From a checkpoint of a small image inpainting model: 5.24M parameters, 9100 steps.
Rows from block 13, named by matrix and row number. Each number is 50 + 10 x the weight over the matrix's rms, rounded and kept within 0 to 99. All counts start at 0.
# conv: 3x3 conv (model.decb.0.0.conv.weight, 192x384x3x3), inputs 360-364, a 3x3 kernel for each
conv.45:46 55 49 49 52 43 44 53 48 65 50 55 52 56 55 48 35 48 58 51 40 53 53 50 47 54 53 47 53 42 64 50 57 52 55 59 55 51 45 53 57 48 51 53 45
conv.46:51 53 40 47 48 41 50 52 40 34 51 56 52 54 45 47 60 59 49 52 44 58 52 52 52 60 52 53 62 52 38 50 45 41 68 78 50 39 44 52 49 41 58 48 40
conv.47:52 49 55 50 53 49 52 47 55 70 44 48 74 55 52 66 20 55 47 56 55 47 46 50 62 59 56 39 67 39 58 46 33 67 54 59 58 55 46 46 56 47 53 43 55
conv.48:43 54 49 47 60 50 48 50 46 47 50 47 42 48 41 43 49 52 50 50 52 42 47 49 50 53 47 59 63 49 38 46 47 49 56 48 50 54 42 45 52 51 52 49 48
conv.49:47 60 49 55 53 57 55 62 50 45 44 45 33 55 55 50 65 73 52 53 44 53 54 50 49 47 41 34 51 42 68 49 45 77 47 56 55 54 58 50 53 54 44 45 43
conv.50:49 52 41 49 43 43 43 58 44 60 55 47 42 57 56 43 48 51 49 57 52 46 49 41 55 46 53 54 51 52 39 55 44 53 63 53 47 49 38 38 43 47 43 54 46
conv.51:59 39 49 56 42 29 40 68 52 42 45 48 28 41 62 49 44 55 56 49 62 40 46 31 65 52 35 75 41 72 00 64 60 60 50 04 54 66 45 50 51 64 29 65 49
conv.52:48 45 45 43 47 44 37 43 50 47 41 48 50 66 50 47 54 56 53 41 47 55 50 39 61 59 46 30 51 47 40 41 43 58 47 53 54 45 47 50 48 49 52 47 37
conv.53:51 46 51 46 40 53 51 53 45 54 40 50 50 45 62 45 48 36 50 57 44 45 52 47 36 50 52 42 58 53 38 57 67 25 60 46 63 47 41 52 56 55 49 57 48
conv.54:47 48 50 47 50 58 64 40 49 34 55 48 53 62 47 41 62 40 50 51 55 46 54 53 40 56 42 73 49 60 44 58 40 35 47 51 49 52 53 40 49 56 49 45 42
conv.55:56 53 51 46 51 48 45 46 44 61 63 45 46 62 44 51 49 41 67 56 49 55 58 44 51 32 61 46 48 38 34 61 57 48 48 36 59 51 53 53 49 40 46 56 42
conv.56:47 54 55 52 51 55 45 43 51 58 49 63 67 42 49 55 60 43 53 49 60 52 42 45 51 45 48 52 65 51 46 45 39 75 51 47 47 44 51 45 45 41 48 55 53
conv.57:44 52 58 58 58 45 52 54 52 48 52 43 48 51 51 54 51 64 50 49 56 48 55 47 52 46 47 41 48 60 44 65 42 50 57 47 54 52 56 51 57 54 47 52 52
conv.58:51 56 53 62 48 47 61 62 33 37 43 51 68 28 61 42 41 55 55 50 58 45 56 35 55 58 42 35 63 42 38 65 59 47 80 19 50 46 47 43 45 57 59 42 55
conv.59:44 44 51 51 38 46 49 52 45 41 59 35 53 54 29 72 45 43 60 50 51 43 55 40 59 55 46 48 41 50 31 40 50 58 51 43 58 58 51 58 47 50 44 44 40
conv.60:54 51 55 52 53 55 48 50 41 44 37 51 40 44 63 60 47 54 49 43 53 52 56 47 51 50 51 42 57 47 45 58 53 45 37 68 47 49 48 50 48 52 56 43 42
conv.61:57 50 51 52 41 58 57 48 42 46 53 46 69 55 54 56 30 24 46 50 51 51 39 43 40 54 50 51 53 68 25 38 31 39 59 34 57 50 43 45 51 61 55 44 47
conv.62:56 52 50 46 55 51 49 52 57 57 51 49 64 50 44 53 45 59 53 45 52 59 52 48 51 51 47 61 48 58 66 48 53 49 72 40 49 53 45 50 51 53 57 57 52
conv.63:54 50 53 55 64 51 49 63 59 39 38 65 37 52 54 30 51 46 57 63 49 51 55 48 48 39 50 47 60 59 43 56 52 69 51 69 51 53 48 50 64 45 44 56 47
conv.64:52 60 49 48 56 56 50 44 51 43 50 63 72 54 52 59 45 42 44 47 48 53 55 55 50 48 56 53 50 54 53 50 33 37 56 52 47 49 49 46 54 57 45 49 43
conv.65:53 51 45 46 57 51 53 45 42 41 43 57 61 51 71 83 50 45 62 41 49 46 44 48 50 65 48 49 46 61 33 65 51 47 53 67 45 43 46 44 56 53 49 46 49
conv.66:48 53 47 49 47 53 48 52 47 52 58 68 49 51 51 57 52 50 50 53 58 53 49 52 55 52 52 66 59 50 59 51 50 64 55 56 52 53 59 50 47 53 53 47 50
conv.67:52 57 51 37 44 58 45 51 48 42 42 48 67 59 69 59 60 55 52 43 49 57 50 44 49 47 47 51 38 45 54 53 51 60 60 40 47 50 56 45 47 54 54 49 50
conv.68:53 47 54 45 44 50 47 44 49 61 48 50 24 39 58 64 36 35 60 62 54 52 43 65 38 45 38 57 54 58 45 47 44 42 38 50 58 43 47 47 55 59 38 56 62
conv.69:57 47 49 38 40 52 43 45 34 37 36 38 56 43 46 63 37 37 51 53 62 58 48 45 48 44 39 48 61 75 29 46 54 00 08 41 64 51 46 45 59 50 44 59 55
conv.70:56 41 42 59 56 40 48 52 46 44 49 31 39 47 28 56 48 16 63 53 38 54 50 51 44 37 45 43 33 34 35 48 45 33 61 31 49 53 51 51 69 56 55 54 43
conv.71:45 58 49 56 56 41 53 54 47 67 51 39 52 46 48 56 37 60 48 55 52 66 55 47 35 50 55 49 45 44 40 53 36 39 53 48 62 56 49 63 53 50 50 58 51
conv.72:47 51 51 56 54 46 59 51 50 47 43 43 56 47 41 46 45 39 43 44 50 42 53 41 39 52 47 64 60 64 60 60 59 48 45 50 58 69 58 59 58 58 48 46 49
conv.73:51 50 46 55 49 39 47 55 43 44 47 51 35 46 33 51 56 43 52 58 56 46 45 49 44 57 42 36 51 51 46 40 53 72 50 40 54 54 49 52 48 49 54 55 49
conv.74:55 45 55 61 44 45 54 53 51 51 56 54 50 50 48 38 38 50 52 48 50 55 46 56 45 55 45 52 59 63 44 47 65 49 39 45 53 53 56 56 56 52 54 45 42
conv.75:54 53 46 51 55 43 49 47 53 51 36 55 46 41 44 44 33 57 49 52 43 50 50 52 49 50 46 56 52 53 60 47 47 56 40 57 62 56 59 52 59 49 52 48 45
conv.76:56 56 51 59 43 49 57 42 52 69 43 51 38 23 46 43 16 38 51 60 47 47 50 54 50 66 40 70 60 59 57 62 58 47 51 53 63 59 62 60 57 57 44 47 46
conv.77:47 57 35 49 54 52 42 46 43 43 65 51 39 40 39 16 61 39 70 31 66 54 59 70 59 49 47 08 51 36 58 62 60 57 70 66 55 42 50 59 57 52 32 72 55
conv.78:59 42 56 47 49 47 64 52 47 50 51 47 29 18 46 33 08 42 34 47 50 47 57 46 37 53 49 40 47 53 63 59 53 44 41 64 62 57 59 62 70 50 52 52 48
conv.79:49 48 57 52 38 48 54 45 51 36 50 45 26 43 50 30 44 35 51 40 45 45 47 45 49 47 41 58 39 67 57 56 68 66 57 44 64 58 53 63 54 47 49 53 44
conv.80:51 49 57 49 56 41 60 49 55 41 44 54 51 49 52 63 66 51 50 56 52 45 51 40 44 54 54 44 59 64 52 62 56 56 69 26 51 53 53 62 47 49 47 53 48
conv.81:41 37 51 55 30 55 50 45 48 52 33 59 29 63 56 25 56 29 42 66 60 61 49 59 46 58 20 64 46 35 27 11 88 28 44 03 44 52 50 46 41 45 25 42 55
conv.82:46 45 45 46 57 51 51 47 46 59 57 55 50 50 52 44 45 48 57 52 43 53 42 60 51 52 54 43 51 59 47 46 56 56 53 46 55 51 53 43 55 48 56 49 53
conv.83:57 54 48 57 44 49 47 44 48 39 51 49 46 29 43 32 29 33 50 54 42 49 45 50 48 48 33 60 60 54 49 36 54 49 59 49 62 68 51 62 55 58 55 50 54
conv.84:34 53 41 48 53 45 48 56 49 52 55 56 52 52 50 53 49 49 51 46 45 55 50 49 57 51 55 61 63 49 53 44 67 53 54 48 43 49 51 49 53 52 59 55 49
conv.85:43 52 49 47 56 47 53 51 49 46 31 48 52 53 46 37 56 62 46 49 50 49 58 51 47 49 52 40 54 53 59 48 39 67 57 49 53 53 48 47 57 50 49 49 40
conv.86:42 51 57 56 45 56 42 79 42 43 50 53 44 55 43 36 53 50 64 61 70 45 45 43 52 58 51 60 48 28 25 27 58 49 53 33 54 48 55 37 60 56 42 53 67
conv.87:46 53 47 51 53 50 49 53 50 51 51 51 61 49 46 64 45 45 49 52 50 44 65 45 42 45 48 35 53 47 54 63 52 40 57 46 59 56 55 46 53 62 50 52 51
conv.88:50 48 53 45 47 49 54 51 45 49 39 49 54 51 53 49 47 51 50 55 52 53 57 56 52 49 50 49 54 46 64 55 58 59 52 60 51 54 53 53 53 50 43 52 50
conv.89:57 55 60 62 44 57 50 54 54 41 42 38 46 38 48 34 33 31 48 45 49 45 41 53 41 53 45 62 52 53 61 47 47 57 56 34 60 58 57 57 59 60 50 57 53
conv.90:47 43 47 47 48 55 46 45 55 45 50 43 61 54 63 59 47 57 51 55 51 61 51 55 46 51 47 59 49 46 45 64 43 56 52 48 52 45 50 55 48 50 48 53 40
conv.91:69 53 52 69 61 46 53 59 54 42 40 53 66 59 45 53 34 36 66 52 51 42 47 60 49 64 50 74 79 51 46 56 38 43 50 50 58 59 54 49 52 47 47 45 40
conv.92:61 56 62 53 61 50 57 61 50 52 40 44 62 20 47 69 21 41 45 59 37 39 42 49 42 59 40 40 80 56 55 42 59 37 76 37 62 63 56 49 58 56 50 58 51
conv.93:54 45 43 51 46 47 50 52 49 55 52 42 60 47 47 54 44 47 54 54 55 49 52 52 46 57 56 46 56 47 57 61 58 58 66 47 54 55 60 51 54 53 49 55 53
conv.94:57 49 52 51 45 48 51 48 45 42 39 54 40 44 41 36 34 47 56 53 49 61 64 50 49 59 52 43 49 56 62 49 48 63 55 58 55 56 58 56 61 46 47 49 42
conv.95:55 50 51 54 52 60 51 50 48 46 47 45 48 41 50 49 33 48 53 42 47 41 47 43 48 44 51 50 53 52 45 47 47 55 70 49 57 56 49 52 56 51 51 54 52
conv.96:51 33 39 47 45 42 48 48 30 45 56 64 44 55 43 38 26 50 59 52 42 55 55 41 50 30 61 70 59 47 45 58 42 45 30 45 51 45 56 52 57 46 43 59 40
conv.97:47 44 55 55 48 49 46 52 53 43 54 53 44 43 62 52 45 53 57 48 48 53 53 50 51 52 48 51 51 63 56 56 67 63 47 51 53 48 58 54 43 56 55 57 49
conv.98:48 43 54 55 51 50 45 55 52 55 58 45 63 54 34 41 58 10 52 64 35 47 38 56 49 58 51 62 46 57 31 32 43 64 56 49 41 48 48 55 62 61 48 44 52
conv.99:53 51 52 49 49 51 50 51 54 58 42 34 55 40 41 47 47 52 55 48 44 53 47 47 52 41 47 47 55 44 43 54 44 37 59 47 54 56 51 48 55 52 56 50 50
conv.100:52 49 58 52 53 55 53 57 56 51 52 52 60 56 53 54 51 49 54 49 58 55 56 55 52 45 53 59 47 45 58 52 47 49 59 48 53 48 50 52 52 54 54 53 53
conv.101:42 56 45 52 51 47 46 54 42 30 56 53 41 52 62 37 58 58 55 40 56 51 52 40 55 52 48 30 50 63 53 45 57 56 51 72 56 44 42 52 52 44 52 41 45
conv.102:50 49 56 50 63 52 49 57 47 67 41 50 50 29 44 50 27 45 49 63 52 52 39 47 52 53 55 44 68 51 32 38 36 64 60 40 52 57 60 56 65 52 48 62 55
conv.103:51 48 51 51 48 51 47 50 51 54 66 46 56 64 50 47 47 40 52 48 46 49 50 50 56 55 46 44 55 48 53 42 49 57 53 42 54 53 49 47 53 56 49 55 49
conv.104:43 67 35 32 66 51 36 64 39 43 61 65 61 25 65 58 18 65 59 55 49 55 53 37 53 30 52 34 44 41 34 81 45 33 38 56 55 57 61 39 44 46 46 67 35
conv.105:54 56 44 47 50 43 56 51 51 45 43 52 42 48 58 46 48 36 54 56 49 54 50 53 40 48 47 43 56 38 53 45 52 43 69 62 58 54 46 49 59 49 49 50 48
conv.106:49 59 53 48 51 54 44 50 52 55 43 49 60 54 53 53 46 54 57 53 47 51 43 53 50 58 53 53 35 48 47 52 41 56 54 55 45 52 48 48 52 58 48 50 52
conv.107:54 48 50 55 45 53 50 54 48 49 52 47 47 52 47 52 54 48 50 51 55 49 43 49 48 49 50 54 46 43 47 48 54 52 44 42 47 49 50 46 60 48 52 52 49
conv.108:56 54 38 53 45 45 58 32 38 64 49 38 17 28 31 61 45 56 66 49 63 41 44 52 65 33 54 79 43 45 14 59 34 65 28 61 58 57 50 55 60 54 50 47 47
conv.109:41 57 57 46 54 49 55 51 48 53 55 46 55 42 52 44 51 49 35 56 46 58 43 48 46 47 45 51 59 43 56 57 62 37 52 47 51 50 48 49 52 52 58 51 48
conv.110:54 61 31 41 40 47 47 46 51 46 74 47 53 65 45 44 49 75 55 44 41 53 43 57 41 49 51 54 42 50 49 32 74 36 66 58 55 50 46 47 31 55 40 50 39
conv.111:46 52 60 55 45 57 54 48 38 63 38 56 52 47 51 59 48 59 45 51 52 54 49 52 47 51 57 45 52 48 53 53 54 33 47 56 51 55 61 55 45 55 57 53 50
conv.112:59 44 45 49 62 46 36 47 44 38 50 39 56 59 53 31 49 33 54 37 62 51 59 46 47 40 48 51 33 43 49 55 37 16 58 39 47 42 55 58 48 51 43 54 38
conv.113:50 54 53 46 43 49 48 50 44 41 59 48 43 43 51 36 41 51 50 48 46 53 49 50 50 48 49 56 46 46 52 45 56 54 59 53 54 51 47 54 50 52 51 50 52
conv.114:50 47 47 49 50 45 54 49 60 44 60 48 56 54 57 49 56 55 56 51 46 60 51 56 47 50 51 49 42 39 55 51 46 50 56 59 49 50 49 51 55 48 57 52 49
conv.115:54 52 57 59 48 44 46 46 53 54 44 72 49 40 56 40 45 57 42 50 57 41 43 38 53 43 52 47 62 52 21 19 71 46 56 76 51 48 50 54 50 45 53 48 61
conv.116:52 50 56 51 47 47 56 52 51 51 57 55 49 43 57 56 47 58 46 60 52 44 39 49 52 42 55 59 68 83 33 47 53 34 35 41 48 57 49 46 39 51 50 55 48
conv.117:49 62 67 51 38 59 46 39 63 46 61 37 46 20 42 69 42 64 48 52 52 39 37 43 51 42 44 44 56 45 00 35 49 38 50 25 47 48 46 35 49 61 49 41 56
conv.118:49 52 49 65 48 49 42 67 45 55 58 46 61 31 43 30 17 33 54 55 48 58 52 50 53 43 40 49 76 71 11 22 43 46 42 65 53 44 47 50 59 58 54 50 51
conv.119:54 52 49 50 47 48 49 54 45 40 53 62 32 40 54 37 58 41 52 46 47 54 45 46 49 53 50 44 64 53 56 51 59 50 44 66 49 37 50 45 38 44 49 50 41
conv.120:53 47 46 61 26 60 57 51 41 19 45 57 60 53 40 48 48 31 58 47 58 51 42 34 54 52 55 66 69 48 35 25 54 74 21 64 59 49 50 59 51 62 40 46 51
conv.121:49 55 52 54 49 51 52 46 54 50 59 54 55 43 50 49 47 51 51 46 44 59 56 49 50 52 48 61 46 39 51 38 38 43 62 48 50 56 51 49 48 50 53 51 57
conv.122:63 47 55 45 55 43 44 57 40 39 40 39 64 45 60 50 46 42 54 51 52 48 37 49 55 44 38 23 59 47 52 33 49 41 22 26 60 51 45 35 58 55 54 71 46
conv.123:55 55 49 56 65 48 41 51 58 43 49 43 49 57 35 80 68 27 59 49 53 58 32 55 63 52 55 42 54 45 66 37 41 31 51 60 52 45 55 63 61 49 54 54 44
conv.124:37 45 59 48 46 60 45 40 60 43 33 73 63 62 65 39 70 56 56 50 43 46 52 68 54 49 23 66 44 62 25 69 70 31 49 34 45 53 56 41 62 62 24 49 55
conv.125:54 57 42 52 47 45 56 56 53 63 63 55 50 47 52 54 55 49 39 53 46 42 49 45 41 53 51 60 73 56 43 56 56 56 59 44 46 54 48 52 51 50 53 54 54
conv.126:54 63 59 55 57 54 56 57 51 39 71 50 51 63 46 55 51 50 47 56 42 50 46 51 50 60 44 64 51 36 55 56 44 53 63 40 49 56 53 52 55 56 57 46 50
conv.127:52 39 52 62 53 40 41 57 51 33 46 39 30 43 40 20 39 41 59 42 42 45 51 52 50 42 52 51 38 38 71 66 64 22 54 37 51 46 47 50 64 53 33 64 32
conv.128:47 54 46 46 54 41 44 45 43 56 50 36 58 48 39 53 51 29 46 51 51 58 48 55 54 45 61 55 31 40 51 34 46 57 43 62 43 56 45 45 52 39 48 59 42
conv.129:49 49 52 46 50 52 53 48 52 59 60 57 57 47 42 57 40 40 51 57 50 56 47 50 53 49 51 58 62 64 49 56 44 57 50 49 45 59 40 56 53 49 44 49 51
conv.130:47 47 52 46 53 48 58 42 36 57 52 36 55 44 50 44 52 50 48 53 49 44 45 55 57 54 54 50 45 58 38 49 44 40 43 49 51 49 52 52 42 50 50 45 52
conv.131:46 53 51 44 51 58 47 41 50 52 60 65 51 57 56 51 53 52 49 52 49 43 50 48 44 54 40 57 56 48 40 42 61 36 65 63 49 49 48 44 51 53 56 53 51
conv.132:51 47 50 37 43 43 46 53 47 71 34 40 53 64 66 33 69 38 55 44 45 55 32 50 44 46 50 47 48 53 58 52 50 66 57 62 58 47 42 45 58 45 43 46 50
conv.133:47 48 55 48 51 51 47 52 54 56 47 56 59 47 50 52 57 51 45 48 55 50 48 43 55 64 52 57 52 66 61 38 41 46 46 51 47 44 56 47 51 52 46 46 53
conv.134:48 56 48 52 44 49 52 44 44 48 55 45 59 46 46 68 63 41 48 52 56 62 53 53 45 46 50 54 43 54 41 63 50 52 49 33 50 57 48 59 48 51 52 45 49
conv.135:47 46 41 52 49 46 53 49 50 52 50 39 50 45 52 46 38 56 47 50 46 45 49 49 51 41 46 49 45 45 48 43 59 41 57 62 61 53 47 51 47 49 56 50 39
conv.136:44 46 59 52 55 48 55 45 45 61 53 47 56 54 46 48 47 41 47 52 47 53 53 53 64 50 44 58 48 55 51 50 44 39 57 40 54 60 56 52 54 50 62 56 57
conv.137:46 53 51 45 44 56 40 59 45 46 53 45 43 54 62 70 40 36 56 46 47 55 44 52 63 28 38 70 40 59 38 74 63 62 17 41 52 55 45 32 52 50 41 58 59
conv.138:53 49 48 50 56 51 52 56 46 57 55 55 56 51 50 62 35 61 42 42 62 48 40 50 48 58 47 47 61 40 53 46 45 82 60 68 57 64 50 52 61 53 50 62 50
conv.139:47 47 51 55 52 51 54 51 52 46 54 47 52 44 54 58 50 52 59 53 52 47 46 52 47 50 43 60 47 51 55 71 51 33 57 66 46 48 56 48 50 57 58 50 45
conv.140:43 54 50 48 55 58 41 46 53 57 50 52 51 50 34 71 31 64 53 51 62 49 42 43 43 48 54 76 46 56 26 38 45 71 43 65 57 49 48 57 51 52 42 44 61
conv.141:52 52 48 50 52 46 47 53 50 46 49 63 54 66 58 55 51 55 49 45 42 62 46 48 56 39 54 49 52 48 65 17 50 41 41 58 49 47 50 51 50 51 48 54 52
conv.142:59 47 44 52 57 53 50 55 46 44 64 57 51 52 51 56 50 54 63 44 45 40 55 43 50 47 47 54 49 34 58 63 59 74 42 70 47 55 39 52 65 49 52 53 36
conv.143:55 51 53 53 45 44 50 46 50 40 54 52 47 58 49 40 58 39 54 47 51 51 52 49 48 53 49 50 51 53 42 47 61 42 64 51 60 54 52 60 53 52 57 53 51
conv.144:50 50 47 61 48 49 54 44 55 27 56 44 33 49 37 45 52 39 51 44 57 50 54 49 47 55 51 56 43 75 61 48 57 43 62 39 50 53 49 53 60 55 49 46 44
conv.145:55 64 42 50 54 62 46 58 58 57 45 50 71 38 43 78 46 50 51 60 53 41 36 45 50 53 59 32 40 40 37 27 46 67 55 39 48 56 46 37 48 58 46 44 55
conv.146:55 41 68 54 55 63 44 40 70 65 89 57 54 49 43 87 32 69 39 52 81 52 53 15 47 36 53 65 37 48 47 55 23 83 52 50 41 58 55 35 35 44 38 48 61
conv.147:52 60 44 47 52 46 47 51 56 31 40 55 40 33 45 39 23 55 65 57 53 57 59 45 48 65 56 63 44 61 57 49 43 44 54 57 62 62 44 52 60 61 42 49 46
conv.148:55 57 52 46 43 45 49 46 62 51 49 42 48 62 60 54 49 45 57 52 47 46 50 59 65 48 58 34 59 49 65 76 81 69 33 42 52 47 51 59 48 42 49 49 45
conv.149:64 42 47 63 52 60 44 39 54 64 44 63 39 50 28 38 56 32 56 46 39 49 77 61 41 35 57 66 56 38 60 58 37 02 59 53 51 45 43 54 60 57 44 50 53
conv.150:37 52 39 45 52 50 42 51 50 30 50 39 40 34 50 24 30 49 48 42 43 46 53 48 54 48 49 49 36 67 35 34 51 54 62 52 50 62 47 51 54 48 39 55 44
conv.151:53 50 54 51 53 51 47 44 58 55 40 46 48 49 46 37 38 55 52 58 48 50 48 55 52 48 56 54 49 62 44 43 55 45 43 59 53 57 47 52 46 51 51 50 49
conv.152:53 64 38 50 55 42 53 54 52 70 27 54 60 24 27 38 21 22 59 56 45 33 55 51 42 54 41 55 68 48 57 52 48 45 48 51 56 78 50 47 74 50 45 55 48
conv.153:55 66 37 50 55 50 59 43 57 49 26 53 36 34 43 24 21 42 44 55 47 40 56 53 43 67 47 62 64 52 72 58 48 52 31 34 57 63 58 60 70 63 53 56 39
conv.154:47 73 40 54 49 52 52 50 55 54 36 49 59 32 30 36 28 30 48 43 41 44 59 46 36 51 46 65 64 62 66 57 55 30 49 37 58 59 59 69 59 60 46 48 46
conv.155:72 47 53 72 49 61 54 41 60 71 42 70 32 29 11 44 32 00 41 57 36 63 55 53 64 42 40 67 37 45 28 77 42 81 37 46 57 45 53 49 72 53 53 48 60
conv.156:50 52 39 48 45 58 50 49 42 28 56 50 44 35 42 30 13 17 43 45 47 36 49 51 44 52 54 45 39 40 60 43 45 47 69 47 54 67 48 53 68 61 41 62 63
conv.157:49 44 47 48 59 28 35 48 51 72 32 34 29 35 26 73 67 30 73 36 47 49 46 47 69 29 30 58 23 39 36 67 32 29 58 66 44 55 50 55 56 44 39 56 38
conv.158:50 45 42 51 44 39 47 49 44 52 37 37 47 32 25 47 26 37 50 46 50 43 52 50 44 55 49 53 51 48 54 46 43 52 54 47 50 61 50 55 57 46 44 51 42
conv.159:59 59 40 49 57 46 50 47 54 47 24 44 59 41 15 41 21 28 46 53 34 44 52 44 40 52 46 48 57 44 51 55 45 63 33 38 55 73 55 50 71 48 51 53 39
conv.160:57 50 50 56 44 52 55 45 40 47 50 36 37 37 38 44 38 34 54 53 46 46 44 47 43 58 46 36 35 67 51 45 44 39 45 46 54 60 55 59 55 58 46 52 48
conv.161:58 54 51 56 49 40 55 51 46 65 52 44 60 59 48 45 48 39 49 51 49 48 51 56 46 45 50 63 59 46 44 52 60 41 59 52 60 59 56 56 55 48 57 51 47
conv.162:58 50 60 46 49 62 43 50 53 57 41 40 29 46 33 54 60 37 55 40 43 55 45 42 43 42 47 81 42 48 41 35 34 08 56 67 52 48 50 63 53 57 61 39 51
conv.163:45 44 47 53 40 53 46 44 51 38 39 51 52 38 55 54 42 45 54 46 49 53 49 48 55 59 43 44 56 51 35 35 56 54 57 60 56 46 47 55 48 50 47 43 51
conv.164:49 52 45 56 57 40 46 51 44 53 43 55 36 34 47 33 32 25 56 49 50 51 53 44 47 52 48 50 44 55 61 59 52 51 35 46 68 62 47 54 64 60 46 50 48
conv.165:53 64 48 53 43 54 48 44 50 53 59 35 27 32 35 15 16 33 43 54 42 47 50 43 42 54 53 90 40 81 67 50 57 43 52 53 50 62 57 68 67 56 44 49 51
conv.166:63 54 49 58 57 45 59 56 49 60 37 52 52 27 37 40 32 29 42 49 47 44 51 53 42 52 47 45 50 52 50 57 47 59 62 37 62 64 57 56 60 52 53 57 53
conv.167:54 53 56 52 56 57 58 45 44 65 47 45 60 33 44 42 49 44 46 54 46 51 53 48 51 53 57 52 39 54 50 54 53 48 46 53 56 57 56 49 52 48 51 47 44
conv.168:45 53 49 47 40 50 41 43 37 54 57 51 71 42 36 72 70 36 55 51 60 55 45 43 58 59 50 56 57 54 45 32 83 56 30 27 60 54 45 51 41 50 43 48 48
conv.169:51 56 58 48 51 54 48 52 50 64 61 65 57 62 50 63 53 54 49 48 53 61 55 55 47 51 60 50 59 47 61 50 49 48 50 54 48 48 50 46 53 51 47 50 49
conv.170:47 53 47 47 50 47 42 47 47 64 40 48 55 48 55 39 52 43 41 67 44 57 56 51 56 47 44 46 60 40 48 56 70 42 35 33 35 55 52 55 49 47 46 49 47
conv.171:50 62 42 63 49 59 52 62 58 46 54 47 64 44 72 53 62 42 67 58 54 48 50 46 57 42 46 62 53 43 28 66 47 53 39 28 55 50 45 35 62 61 43 59 49
conv.172:49 54 56 53 58 54 47 48 36 51 36 60 36 50 49 28 50 50 49 50 48 47 41 52 45 42 47 42 55 31 46 36 63 50 29 57 52 46 56 53 60 52 44 51 44
conv.173:50 47 52 55 51 54 54 51 61 53 45 44 59 61 62 64 42 44 47 50 51 57 53 49 51 59 47 43 52 52 49 54 44 52 54 38 49 48 54 55 48 58 43 50 52
conv.174:39 52 53 68 42 48 48 58 36 39 65 35 30 41 20 64 89 69 53 44 63 48 56 40 60 40 28 41 37 10 42 99 84 99 00 46 45 59 48 40 50 43 45 47 45
conv.175:49 47 46 55 49 45 50 53 41 46 55 56 55 52 42 43 56 38 45 44 44 49 47 42 53 42 47 57 49 68 55 54 39 56 57 45 42 50 53 49 55 43 48 51 41
conv.176:49 51 47 46 50 45 46 51 52 56 54 57 55 57 44 47 48 54 52 50 48 51 46 41 53 46 44 51 56 60 42 39 42 48 53 47 46 51 52 49 56 45 47 51 51
conv.177:51 50 41 52 52 45 48 56 44 37 54 66 55 64 48 51 53 51 54 58 48 48 49 48 49 46 54 52 68 71 60 57 46 54 55 54 46 51 49 43 50 47 42 47 44
conv.178:42 53 49 54 53 49 55 56 48 56 53 57 66 49 50 60 38 54 40 52 47 45 49 51 44 51 55 55 52 63 40 73 52 49 37 41 56 50 56 54 50 50 59 47 49
conv.179:43 54 51 56 53 42 54 58 53 47 55 60 52 60 59 39 51 50 43 49 49 44 53 52 46 43 46 50 68 50 56 57 48 45 49 47 51 47 49 52 53 58 56 50 49
conv.180:56 35 52 52 49 42 40 55 43 37 37 64 24 50 55 30 46 40 52 39 45 47 48 54 56 42 43 63 54 50 66 55 45 64 36 84 54 41 47 50 67 34 46 52 41
conv.181:56 50 45 55 50 57 48 60 46 31 61 54 30 53 54 38 51 47 56 43 47 48 53 48 51 39 49 47 59 45 53 67 57 57 43 45 54 50 48 48 54 52 50 65 45
conv.182:54 49 59 62 51 46 60 55 45 55 67 45 34 46 55 59 49 44 52 60 54 36 45 58 44 47 46 76 47 53 45 64 68 57 23 53 47 51 49 48 45 41 53 53 39
conv.183:57 47 56 49 51 49 37 55 42 50 60 41 37 45 48 57 51 58 50 41 47 52 47 45 48 44 36 62 47 42 41 58 65 37 51 44 47 48 49 44 49 49 46 57 47
conv.184:47 46 49 45 51 50 52 51 41 54 53 61 60 48 47 80 44 43 47 49 51 49 46 48 58 54 51 53 85 49 38 42 52 72 47 52 49 47 46 54 54 44 57 48 49
conv.185:55 42 45 56 55 58 50 57 54 30 45 42 53 26 49 51 45 55 54 53 47 40 53 50 59 52 50 46 38 61 27 42 67 61 63 15 57 59 47 50 65 55 29 55 44
conv.186:54 54 45 47 48 47 51 50 46 42 50 58 28 40 41 67 59 46 50 44 54 53 36 62 63 54 32 51 41 47 44 42 58 69 40 48 55 52 46 40 63 53 47 57 53
conv.187:45 40 43 45 53 45 41 44 39 54 49 49 68 57 35 67 57 42 46 53 51 59 46 48 44 52 50 46 61 76 40 50 38 57 53 33 45 50 46 45 54 57 52 50 47
conv.188:40 48 42 39 48 52 45 53 47 53 65 66 45 50 60 51 57 50 50 49 48 51 52 50 47 58 50 51 59 62 51 59 63 74 41 28 45 46 51 45 53 52 54 57 51
conv.189:55 54 46 53 51 40 51 43 56 40 58 49 39 49 44 40 54 47 51 39 42 52 52 41 57 50 43 46 61 56 52 35 36 39 48 60 50 49 47 57 48 43 57 48 47